{"fusion": "cross_attention", "decoder_norm": "rmsnorm", "decoder_qk_norm": true, "decoder_layer_scale_init": 0.1, "decoder_inner_norm": false, "decoder_positions": "sincos", "decoder_tie_embeddings": false, "adamw_lr_other_params": 0.0022, "warmup_steps": 1400}
Rows from block 3 of the image encoder of a small image captioner, named by matrix and row number. Rows with one number within an expert belong to one neuron, the router's apart. Each number is 500 + 50 x the weight over its row's rms, rounded and kept within 0 to 999. All counts start at 0. Numbers have three digits each.
After each expert's rows are labels from the 100 images, of 14848, where the router gives the expert most weight on average: "top examples" is what is common among them. Only what is clearly more common there than usual is listed. The data: simulated grey scan slices of phantoms with and without marks. In brackets: how many of the 100.
# router: router (encoder.blocks.3.mlp.router.weight, 8x192, trained with AdamW), inputs 0-191
# gate: expert gate (encoder.blocks.3.mlp.gate, 8x96x192), inputs 0-191
# up: expert up (encoder.blocks.3.mlp.up, 8x96x192), inputs 0-191
# down: expert down (encoder.blocks.3.mlp.down, 8x192x96, transposed), outputs 0-191

# expert 2
router.2:454570532521529473514479497455498514450435485554498528404502529522451552508458530482515504539465506575377449544519498446497432510466471445489462389525404551398442476519473491433555556452437426521603452503440496579534562528528483516514467538474502460392555383502459483594516564478512634465536547561578460483485492623489433523481553471465518478350490535459397487435477518460428473524475590545555435487565423569504520472602480607543441462450472460541444508509483501504533491521511553419453512469613550548539526439505506509493464478456495468485507447483420485526519605463529495461
gate.0:460341493461466502532506539478571461455497468456482512425465458572504502532434478446481368409378565508451462485462475497518481529477506512451454549444451422498407529516443377468515398375521515493514418478515511554438472387542339466554446527495522469524486452553517500513592493492518458483556414498477523495471495479560508493448515547407508535442572522567543507470523546465484493584455477506423549465510484452598496533468495493514444560481502479527477510550442411498456513527488498506445503449475509537420498491484474509479605486493436634403514441460474438514453502441453383528
up.0:531462468534606501548410494531519462500443522480564554495598442524427504435530406567470472475557369513504476478495507423460428451469475539459441367443565430547529509474557518417528456396515512438521563486480458499595422527552410572490510517573589467546463489561540436512417506493526542530454537505474522536539469459537481446412538549495493461407530526543494502547511538523494490543514544415560530472464411355459469522390540520582416521525493533479526489458519390458441408574557515435516422448505510431481478509457520485453510510504540526557590523508457414542541492515487458489
down.0:557534576533553390498436536398564576475444491492524603489491531448363459491459541516538482532473568565542450448544557487620522542505506518509466437443578369509507500417525557486481534548581494493410427510434429534574484455494465529529483504424514520424489470522521605451434522514440574617517427422490505506456529451466513479477506461570629528462525399463530503451481442418440483458444478476491510516514450499490550440539592524537505493540488480532521488501479559534480445509520387497520517514466505527472459469381460518475461438507469559503609487487462465423558569479436574485
gate.1:550581488472450510485468485477537513581438458518433594539501594496497458520535469501511514542519522581450586463484534432473568438473548514513537472571531466476511543518557449502474480444432487572571467566577513541632536525351533482458556506569449451491531523485451516474567489499499495463350548509492512487527516354464489398488527478471480577662598519458436480460520532479473449552481535514525485573532469462520538420523494425526465422472519610430498589479566458424504562458464556569545551492422480464506529441555541413532492463495493463467497510494491546532482501388428456502
up.1:560392546504590457501419458579483456499490552538434562463507595419548575452478468495491518471563560422521498483486423524484553495530508492546536493343422468544539567443489534495459470555544416461546518498565542458528545436495486518477559501476450410505481568403552501665484475514406609515460529497567562453488475468467490547535525501511381388548449419408541498435528523544504512527499458468476517576499511463582461482526458527510544474547482442425495484549585477563531510544531489510583490455459522598525487488433597471506487544517497473514408487443399474423521529529525529520
down.1:471502453474530518519498496557582495469627463492451436521511463604510577495554461489432527535535498563499449448519519506558465480519433471458600439483433419445463520333458502525540504422443507519519424511559565427546572461497437461514412467463518616564568453515571495490526492528548570454434492460467523403480566570477578483447498470541511466487514531564572585504482458390409479525519459446551525540584417472555486421506418550500459579565435455455433529599491481466448430497507491554499557494503524494554555419536536589507480470464392565446439513513517520495470530519484519529
top examples: belly (85); low contrast (64)

# expert 1
router.1:439514442536523414632531503429396504591442535535457519523467535511481476512588479452515517489566481477509424481518467518492505436412503441517499462535510535512526524473472459376552415464486455439572516476437490464461494498515462586379380462439446534456550487508481453519491560502466497465461448466547590367449411436470452530542548446466507432390487499458488427509428430436414573429525439463536398426521499435488384487493459491412483459494475503435430489471549457445501445455534441581485545532529541482548518434519497557483443540488548463491447477489529541500536619492460484478
gate.5:551490486462467475571468481421464481499499546492521509496489423575483475488525557472603525305453501638530534501511449475486359485435575418510537536551533521552541472528479497521501496484530475513567480464448449587457562521532467556528549503439479530418500605489530491453466471497499642549522478505444424594488506412516449461476586530501589465495425414564488509475481536549512416595543451548458525543509518498459465514471531455482500520461574538576546488507452541483465476569508548434514574522546582573511426531553469574512501496397477551427436485528481443535502422474436399516
up.5:524558530511643549496515485507552577521492536565471522595493392418414523520545468533516537485549516496448561505525457477416476505477429525507525606496575559580602499487429517558448446489441467541500470505463548488516462459520438547487448483537510516589508487466481431552507522454539432547536441594596528453536426564500488461565639451493503566527542477500543481475528547482483438429461572492397484514462461534563514500590557525485599490420534457489568447475563410553510468479537547489522561486553586570551523432587476392503466566451589436556474532524526504494579492588523498468
down.5:422437496609492487457479425477495543561499523458447586494501439598442483576532520416458561472493458497516417493544499454464491494419549495485500523440548536473542438565534475513495561448539488579394489560447548581393549519411441517488490572475579496444494447549444469509472511594549459489491507558445414596432499428467475518521557463450594509423502459508536555597576521547489439531506533443460562451461391543459554547535494550548493496485505458468533458442437524517470490435477483541453512490527411561537493570550444586454482487416436416393497520578452534475578546452477420537
gate.6:572543452537439534530485443534464488494443441463434424488517436455493413403582516531382574563477431456420510383597501502442466489508534504502462575604483495546456515478565572481504513497496478551434502451534516591536467526549480441455525433423516493517541526460487484463439469435475487525566495493465464449511524442466448538573445490568498449426567466444492466507529563504549575493443531510423485586476432425467496427412514525623545370545398404450539550455449429563502455462497484547465498518425576489513541473435458474476525563537470549502485454570483488525456616517480509426
up.6:562502508506513485495493583507495571493550348504499537504414537489497464486373470413520550456486448488585443477429489462478503385537404448480492545396473516517435548560514473466550576392523551515474499425443404496434550470464446532506575468601573468469560559521525476515514517558567466561543506479511528496510418431492488536489521580556424480526436493530461503441385469535578529513469504467584503479531547481550468496492548469445469480460544478584463579547461582468545461526499590480547531550452588537491528427424434490462430440459493601562484575467484530392506506462570491445
down.6:456557618518497591460504548426530603463486414458513554414476531445496535510548595439518500489532587573474484428494484548489526578494507514571492522570539525459446534449539437556574488511485474526550509427622465604432435466468504479475561482552446581491477532462431493452505495532523522478532535566521424489557503486525507520535455559461504528392337431523508523575492444484496461414446535545420479430499418508527555558511571506497552507520504519446547507480428486536515457466416483508469509536457549475576427486445539539543439482478502494551450547562392626486545556423479612490
top examples: limb (100)

# expert 0
router.0:541503471457521438632483423526326495544488539421473518511479603449639500445549529456448565521571457467533457497535489560461525561463509446469441463539591498478514564526463508436506399514433478530590540546425502470507488543506397512475436488470499469500537499487520439507458487501554466445479586472532568500396433483379462484472542462512539491478499435452446447443444448406393548488431485546476480468499556464476457488469467538379472567466544500398485580508480497516465485505501444588560473538574511514468464484445443545483456522572551418468503464504537515461531561598489450436
gate.5:556474509476582535489493440478524436523513557538498494558531538387472579442497493416506392499556414460562610498515483609514517556444446531497570541510509500513546503556456561508443462515468585504434522494548480418522501572413486526542515508395589393517516464566400489497524500521491468508439535522459488518448553442582467581510437542411437470490512576439499564505667520549472471467592544501432542592499409549464466488621532525470449487497430493493466516571562518533494500517499562451479478494529488529473557505511481509431530538481473566614440459421538497452494452491440606512
up.5:503521529473465487522460519539542531509595565466505529586464450528507573462529516607527580546401435539547512517531422541482520475521519521471598552506506478523459498510434386468562507451467495481516498445410454487564465506460519421538502549388507516430513380558523579516565538441544458444598525443506441617534459456442496469509570589446510436461626470420550524411554537655485506445443560442490579440479559501559486492441468435491497461480606443483532499571505412514472431495473504491486493520475494439436604486564472539515472490520449488487453482508523527438527427539556478539
down.5:452512486458445482611505524495458546460468486463459425474481564574567456573433431522504489476478427455555472424512507502505543458490584569514445539517456511570471448477485520495482551382485489551539519440568448446548524459505481513361501572478546481508476489454494459479462533464502540453531540632365531570453481562447455462509458496445513499401402426518517518538448477518519458534577575475545491441466436509416401477463530452551453489504567425544470542518439527428453480531433349527539467558512444561488500408481516519505481430487517546617542459418524454573551433521510435438
gate.6:562462464538525437560463464596526424495607535528603509546542498502550475418506529503537499536481457481595462527507441556488460533439513479534549437480476433510521510512445433450506505440529567474444466444514426511585582546366488576405542489419506431481461505424503581527563390581423547461561550547518525594543551484482441435514577530500425615490471431448555539494494518555447469423505497531558550423538507442445536450542491621431479499579618499488501470536460494475469479548568454452589567417446524482504565534482497492403569509502501497482477472560528451483496528488506509497
up.6:421557438503525504523463465499497483517479427509558568459486540435529394529548538537532457532374380520486522436472501482487500525505512504508494518413526540520498477502486528542436498486516500536511567482610577611509559453586589480509520441525482512507625481439663497524467399517463538494486457492491546452543526506456485552422437514482492549586432578355498505549506538471532506474539538443631484468546519443502482506537438494413444549520493437483483455519576533460424493519462507522422480599536454494501540517528472565410534532401444396569503551434444514477567581433498513504
down.6:505506509530448542493526439575510517543465475479594508522506520509494439451557467523474541566502442481512401503444416471559503469450486474520496441559489359395482530588378546532526510449503431536407525514478503466471589528491473428526470443440463505455440452451466563523499490541520543467471646475465475587491580562520593445466511538580469554563434519496456517424527565498547423494413512584449510464462419517527495539545459480466505505499554453537401551411574508508619493424490569534518516527470507461535483487519498488585469517526497433482507561437512537353505532452623559571
top examples: limb (100)

# expert 6
router.6:626519424468507445505488501509530554532586523532463568522452401494439451516532498531566521403491550503502544536518502412476511534515420524520449495450408486459585514433526472493525445490473519435413538463435553545479498522432581405458597394433460558524574522409490558542403528493605447461489557611551530444481465540495547527495501447529544514584488540477434530427584457466458500461490515402427442496536465484470466463571471501428504456447484421468462492420510519477562517535526523448556497456503462506511409422555489489488620500430618499460495457484468434523425502470570429456
gate.0:590461425487527511465450445500504551542575485420523473466575510468532475475526410503539459450485417476543533461460395503500527412581556466487508443591443442487531545515495485629564529547430565512446484519384566493486476434449479551471468495511475462528578487515604494420492531544481526548412445477443479477412490524524495458515487486528474449488488446534550464397583540455431456483555466587463425561636559436466436571434570500590526483485402482557497618432480495534558464473476541440592555500502557527486546487414513509501574492478572595529479563548502515481515504548475542517
up.0:545574501456464495444469428503588481500342451489523519491529481413519441502543501424424488530501539424523538470483542487585542500548492497469493502534448412556541486618479463519504521525425439507510378490495564428402494519513485554541565514518510435441532502523508447519448468460441538477504464454647482550553526435566495562490521470537566485547382512511495574488493446532476513404563542465534439499474484488536461543560506490469556578524509464595472535530452513556511471358468473490490425434453590470396514541549531535505408587457432572472516524568506405520432441519511435431
down.0:501474431468531353512498476458460528505513465385496524451523506422466482544551531529499512431502434461503495611439463511555547442456469508617533535521521442513484461526467513523486629530532452496429489524449565449466553488507486461551503480533445500453571418558523527515546515646476474586527437551588496518558473505452493425612522461457513443525515502492544383607465467539499466491497402522493444502461574474523592522473577551522592481511525542566484542595486463544512483467471412509592492512615513450505461477513496501442450550549439525499516591555472515519532531417527650523
gate.1:500483571517463486496474468472537570529466465488483541514553459546417533471434543449467550549441535545486474417501473426586522556447525444542593479548468531454492489461496529526497493521507528484507428442544584485543543493448461496514516503437470550501490454501389502457395452482456470513488481495519444451511536511545422513419490461528415475492489526530467430527473527530569446594633410441494514517480478531596511543526350517625401594505529487540490503496550490533515447483510593515506539469496575602458347497519459431538402572357468556496493390439508509474494544563490476586
up.1:425445475442529561491565497527419429471371487519538542406551439549589549436476523512591561449391437476535531471527501425518409635476528532445407506536526436475431448586539538491509495547408450566517480555459465516454478489490537543437404457475567600562455465542471448457435527539513449479547475539435462486512571450496450520440496554451454588475468544481573381525480470522483434397591467504519466462464508477501542446519565490542464501551539548466557594561537481526506474515479447480427486541555525496533569480481464456416586560520430416513511529538504502452503508496436544471
down.1:555471535491566424509466462486503453485488503473527588524518566409555579487588610515436447635510532528460492467442434536484557557349408469607536491570548555374506424554456481440485475464439495590519461459504532453560468422460486433521431484475440489486436500495618592566511533490478484380599557444547453458514523443364446510527455483521528521471502569528490501454538454548458487456468515502432498439427502563451460444434531480483464477512522480546451455491539469520459497493534462493528448477498573539534421499461461543476501528449488454531540475542512489423463616468515475557
top examples: streaks (74); head (70)

# expert 3
router.3:373516490612526488511554437482515535481429530499510511473535505538500479426534524411439536503542559460464448461630522463504531477481551454455550506518543565492571568461482435497590491512492534498571554542445498443529423469451438515430423458528509492464556438449505394522424588511431500456515544510444550452532486535529505600570539544512471560479471491456450497426524482470374529397455544509555464418419416475445401563418558537489422512573396502529483622462546494502390512465495573478550517482504513538490484439507535522509429505524525395505565483570546541550442477524485569469
gate.5:538429541564490507493542509471504459482422450455524482469552514403522464476501515458527464494426525459547522528579450429520432591497448531500512403603598553455530539514514496524567520486494555518503508462522440636471592562554637489493506549521462534463573444493429469575408518491596490489484460504535535495529542459499459448454471501507478512507538513566623400465491554485521466406558523511488513538463490493534507557515570518472510495425489468462540474552584504474669524457473603572585446520425554591514538596421457445560538562470465586506483404455479545490483543511561539510
up.5:517522577477511508484443481578392547424537530533451442479454542497444564516566507501528502475527514459491522478491497429479513475515556550529386449371459478483551486511458466389498441470483537489543459639598553500543507560460448477555472533498558498541530501484548496430591528473491508563476528484505425458509522551568465543478499481512530483451519460412522416487470517589420527542412505460534487460481447555483551426469544539451531552456469511389630501570553484500553450541579502428489592554488535568469436441573495555553495565527420584516572470575437462661488520493559540451
down.5:470455602448605549552553436453503558445488461475446493512475482496551522508600467491555432505525507468544619473433525491541571501475518528409485493472459555526598544504515477453568474509488431388521482503467549444524563627520443440527522507398504495510555445549548533517455464546523526507401506558544537540549450566497539559534533493560453511478438483521462471488474573550539483482446504518499436462459499539429458451569574464477430432517488369486546600451463488537567470542570461456552516505552469506434535583610523551506473500563620516499687501491538549460482447512545453495
gate.6:606501523451528397503504426520524470514495437490462594470511497503483536609475503518505478526511631519509532542507528523546493549436502514440466487539619452555523617496508460494517527467364437474562509452470500559537472447456537484428535528503497493434511549416500454469580493532553459536436575510506490541516563413540518464502474467499405454572516495610452447560494591600628473471424539479412524522501516499475560578539436478563452406451472531513543513489520454572478513501550626514567474477504496516396442516387439499524513457481593506507443524535475543470539497427479596437
up.6:483502481612489536446613486539567535452554457428440578553544504569439498469593475495533513399526549474562481504465562486442472495493501474453506529627561529549499521523537507502529376514545521562569516404469404583508469439394483488532430553425480553466492541514449597575547457549564539503518483451493398492522467470497546533487593543530512432555503405511532496530524438507463472564520534487535536477510483496499436470526547499557522471437475602472541486460376392545536518440546482444533524496481448511519566490466555529477594549541386500451437474466467515417571409470591531488
down.6:474445548458464525538512509521530513484451519438473496507530443569442544483502521532548602530459503482561404432507516566427581513538433532555440525470517484546443462540575495595510496517423447482398451614428488476569501506516539563502461490487509503493511488508472529381528415466405544565548491455495537466633458586567611473570428523476446414519447493510515505458468552476503571473460501431438488531447584455532464508459499572498461505557427475463488421589353541515435548519449430543465517397520503398490526549547483516534501433522534507608484540538472480565466497430466592542
top examples: noisy (100); low contrast (99); belly (58)

# expert 7
router.7:479473474401548545447536404529479484476556474455469508446471559489485514519480484594542503540534367454486529424500539557457421560489497433584454564511472453561451490475460415512573468559425530519550433506468581488552460503455465490421537547489490532471516450547436521523539491499549608479503538493522524521523483530491521502449454503511564491476507594459450403546444523420457556573483442514483442598490499456507426507513536456480496520465479514491507510463556420466558380590472611496361463453464572598580512451475320538545509569502583528437476533532584519566516436522507499517
gate.5:518549500543440437481507506542486576473477490524567555479469392454581462480458611545498550525440449511553486509498441491560505553446489545529477480400582456509447589498546533488471525509559454558464465581448557465489515499544531440499483502520531548570482593479435470441452509433396407477380510552502503513496476537473487460490413473552501516487494459521554513423547433570560451397573577386407503561525545498520449541373481381425487587508366519584498426498494532480511409529484536533534594518533545475481486473410503526416551477492447493498544516560526467550499577525493501453
up.5:451513452553552498536576482384441575421483517574643506612473550466573397529466423494545559515460458517524573568414487484429512443509429578536489484519533519484549490519571478509518500461442450498513424591465543554560452506523562511572466464468517599477447523602498503499447548548547418426524533536558509532426527560532480450409527619554500484505506526590491460501511519445491552527437458457438467480625468486499510432517524533461511536477461495578451510474390454491459506481442510534457501431514442427468484576398526530525486530468589539493454500418384497480503544517479562497
down.5:369526502507503493510594488494496565511462447484505589499475508494459533543401513395488527493393420565451459455499398517451503538566516509456498446527471501494525433535536485474604513526556495468433549443450516418517405432536568471480576446462555557496511506507474578528431571452451485472507584538507496494478536489483441507562587465501498533420564531567451518461595484511488516516594597566443411458426611574512430471521557537456583494523446580458499525574500512576537513471506603520495490574422453513522489554472454548471568427491484496489436529613478552447538493554482616495
gate.6:481492431565445418516405520518517460547531433504496470510491563520517485532451495429539494502506510433501402502425519483501421562482501555449517502524577365470504510600514539508490599622495560450526494387527564514526509455536544481444547496533473422432514480479490580424623518499455507472467491475497500495434525575552540450545486505508480539467531535471502476424355512395431506477589524575513514529481419469519485576423557484431554473475410463537497496566471561558491531532498567494602549530392528515513522510424511461642412463480509418450427496549538526504506482490468481394
up.6:512438486549492447580524522489566551489513475460508545505558461438487599555489514534562478492483597512503461436498520523544517340463468544548503424486458482555484446454545526443467458598480557529459586538511550553446558498417607552470487467387482409478479518567478539469566526538462587524497476479566532474467552448449553545441495429517498549512426554441475596510489565502539460478597568539469416560418513505512459433520547477579591440443536584485612428483495512489527460457492457485513658538571462504496529553494485476547561530464489485400500414538468514531492572470470438438
down.6:504590587499470414579417480514561489506464526476537526545514521477607471454503471497423488465459556389480485559504556527523509508537546442472488557521509479557547567496409539497552523477552455466467433503458533609599544450622541480524494495522512504506524526537511462566513518364530526555512481422530501459427477494457474486511523559509568488422530504530518547569527573398476408479451486544543474536563441512452497488484591433439519444425504431473446476615543508451586475550439470570565511410504468561508577502575467467587490541475606540471483412575455469595497482435520404549
top examples: limb (91); low contrast (85)

# expert 4
router.4:511495485505485475508509518527404434463545596460500428590526562577540498477547518485404518508551479502553571521523536453556505538495475480475531486483511476491465475454447542473602455488554523531550504438533509545543501497444420562340420555450497536487582543609495496565477530439526481483488518541506594399514524530465425492516517514452570437494557564507489369534416491418464549442534554496588448485491530504473569551505536504448433527474567472469463540470514412465436496461515521604462535516571526538482568548483430549534422512480598487435533341538565547570501518560516486630
gate.0:482596467514517493527447541455492518488439492507624538468460463526621508538518457426531553446520502586430576463536409593478447512485479510542519571560526585530571623510485520560459556477507480496516584493468541374550466512433457410472443558453508532389517501492449442597470533532486516563488502446441507439503503527569531544442478489443531538634507534560571508537466503493345465504513511520524468467502399403506536453495502438589524430535482469494479540482446506468460455472499467403530504385515515520554503517510439439421513482465562623572481503478507548469455561506509480445
up.0:485460491552458562444424498465488466536514425544482516466492526521408469478505418589512544492456501538495516543535518520531487522438593487362465616553524501453418502438489557463582514488608481457400429499387543448502527525574579421508518500514579474435427462463478525446440426564524537498510516432457437497562541480525471495495488524533451468510615512589449521508451459525482556473497554524468551463487501463500454508457490518455381585497603495499593507503533528522541503497501507461501560573388503592453506556566469549473547522462529533594561435409494460513482553521443380382
down.0:509551526494449473503472508494568601488477524565505480518518454479524470469427519396527395482463478476558508493505506509438457570458403509451468583550473441469450458494450524438533565574461456460515530606498547419484610524504418458550546587549488475464556492414542524508536425525486520466578440470534641466403497525496568564524533461528492454540508647512480484563503537462495478552447465555477443487502500427471523392457503486543450416621544495545475574443538476520528558501451455482422517560562510490482538509499526508493589598432530455505414473489506551403438409521488618469
gate.1:572500477498474494523439448428527458422489620582519566511525586551547534503566493439510437467508479551534414494524484559490501524519484580436593450522441485534479464494494524484485460548644575545602458467430516533540488459484494377502492451449509475525555530579494459502484466504496439528497498536442597477561464498524501453481589654539468553470578506508468485497493486450558444543427462635596480498525440497524510567477415527609484582461404563487485505543512515544511502426533495532601422458488571456497464409469508505493493477527565529509542486561516535497500430408488600583
up.1:448545510441518559407510563499525446414461522453406461538530552618602570537352429434430458442447502499482521521511464504504437416473495525500478528481506521611442551479455528413446547424450519522482424452427484538480475514567521495521561470543508443469449538493482538565466456512553592483553463489498531550536454552525478483503532533519485506475465526479491531497398548507512482527479543499484496509488485506550494636407431464503465496461408485493461466541535487593516366462449439467542520508589491568404549535446557561477444419587542489483508416389527490541611487408465546507
down.1:547532553482463512436464549550519496627549555492441488516608578466548480515563394579488587500500541458454465515487520479519487527491565551513483472486424506581589479517507579464518490526477570403483441395536493544547507478492492482467578454468462452484469539547609500475436513453532512523534513481561510513555488515494535546475466474531454488451496436486440505531587459475405470611554552496536563433402381546480424391445543508468593520428645498520441485449457509454509431500485564476433445607584431475521501554598506491445500512456489446506579510503527478515490381538535544492
top examples: limb (100)

# expert 5
router.5:608532557499484580495553555490572611533567418531565486488520459511452512536432521558554506502572601526529531515471420521598603456534521499547481527499530509626506487500483539562399559470489493437373503514490493445475481466520513495618465592480532382531414569542545544447554446528441430527526527517495477556484559465555515479479480559554416528522529509465515576537511499562537509550542460565511605448458555537571524450460570535522613470573596456496566541539532480606531543459506463519431517542467454503483547565499524450467518481503457571543498569454553530472508394494527488434
gate.0:577473502476496419472458626517442570446534447508541510467603516478496496503504477407492397530500481512486499480502403486485496502549487456526504521524528574519550479491611530688584570554483436606488431419436507548444452474479473490383550487460485533561570434477470415498555571534487580499581622486468559412584541532535496541421492489442494469519498453483559444481480507486450441406482495498516395420460443514584435540469470466400495408447516534455477482516510480428465496555450443508499536430469490535519504531504456538529497502479524448515576477598477468509513569461506547459
up.0:519600481492484475508544530526456455468414474477516457514522507590546418503475488448467429476464550533580559460501448504478560524542570543379647522361489486471449506428508619507519519520505519480513368484583542521460492472495501454532505435518562525496482425541586457479577453546505526484497422480534543489483507456558533528435584450535486626592374490476488534574508552594567514462464394476455505483545541481535425505456522511522469471532479539491516531474559440564479480577518520446502512522556458471466490496569628519512572568466477502523595465476487513514567469592417517589
down.0:487565510506486500442563467493493589669546571517437576533520458509580491464500469475516424482580466514444455563525456504563461472407481479459500464547529508547524510509462490392619441532509462578525525595528490446461489565527486573559543473445563465454546576479479525446605453424538482582473534567524444511476458478618497433552550451564455554455466482533508427469455537452428595502487499426494498541578503512444581440519592485452522495539471490457549517530485425515601401592430600529558449454510508521505525535400525488506452504525514542514470484531488468534530534530550625500
gate.1:498542572557530479452459509517493546474491541427473496451583501533390464506443500528547532481572505480472542443576445525507537475439520529538424516493472498466487597531504554535451400433490592432439486524435553442544459510590463477402500564462514480450575458616477414467503488548514493521491558414444433557452430512601547470487519405575449477629536490476481545546546529462447473548483577401492507592520481488548435554538514526497590502411470475517479517487580523496566484435451453496487454440425614460527448390512495559491589466509592505500450484489513446511481455574422419481
up.1:352510485586595628576569461547478548545466482574436570538564495484545523530489544458456500478479519392491576500482578563451518455526580476547498460533544618463544539449581489534435487490477474469473551486426468467557492527446448544449509570439538528518442551519442490548572484471545460531489592501515496486576567525425470513473474518553474445551496366594503506468584550511472505455452458489418563445496450494502405544525474428537504464484518610372443453476439467470495463515461533582563537494554510522532574529446405518497443506454536501448547455478506556418584517521510515493
down.1:476537405519402518555367484583522468458439394466487597483512562503526568421505496496480440536369448508473455464499448481426475410509587544521550552533505504547520486462460536535389529405505453486518498609468510503465376471515490528492453467544447503445479551543448484482449535388584523483529434454473502453464458480575454537517545467589496509598540397462553471475474478502607525566504472475533449510468483490526461416547463485470543485539486484396545591540449449443492500471538384521534472449508485590510462488500530479572556489539478524535538536468505497390557575566449458475
top examples: chest (99); noisy (84); low contrast (66)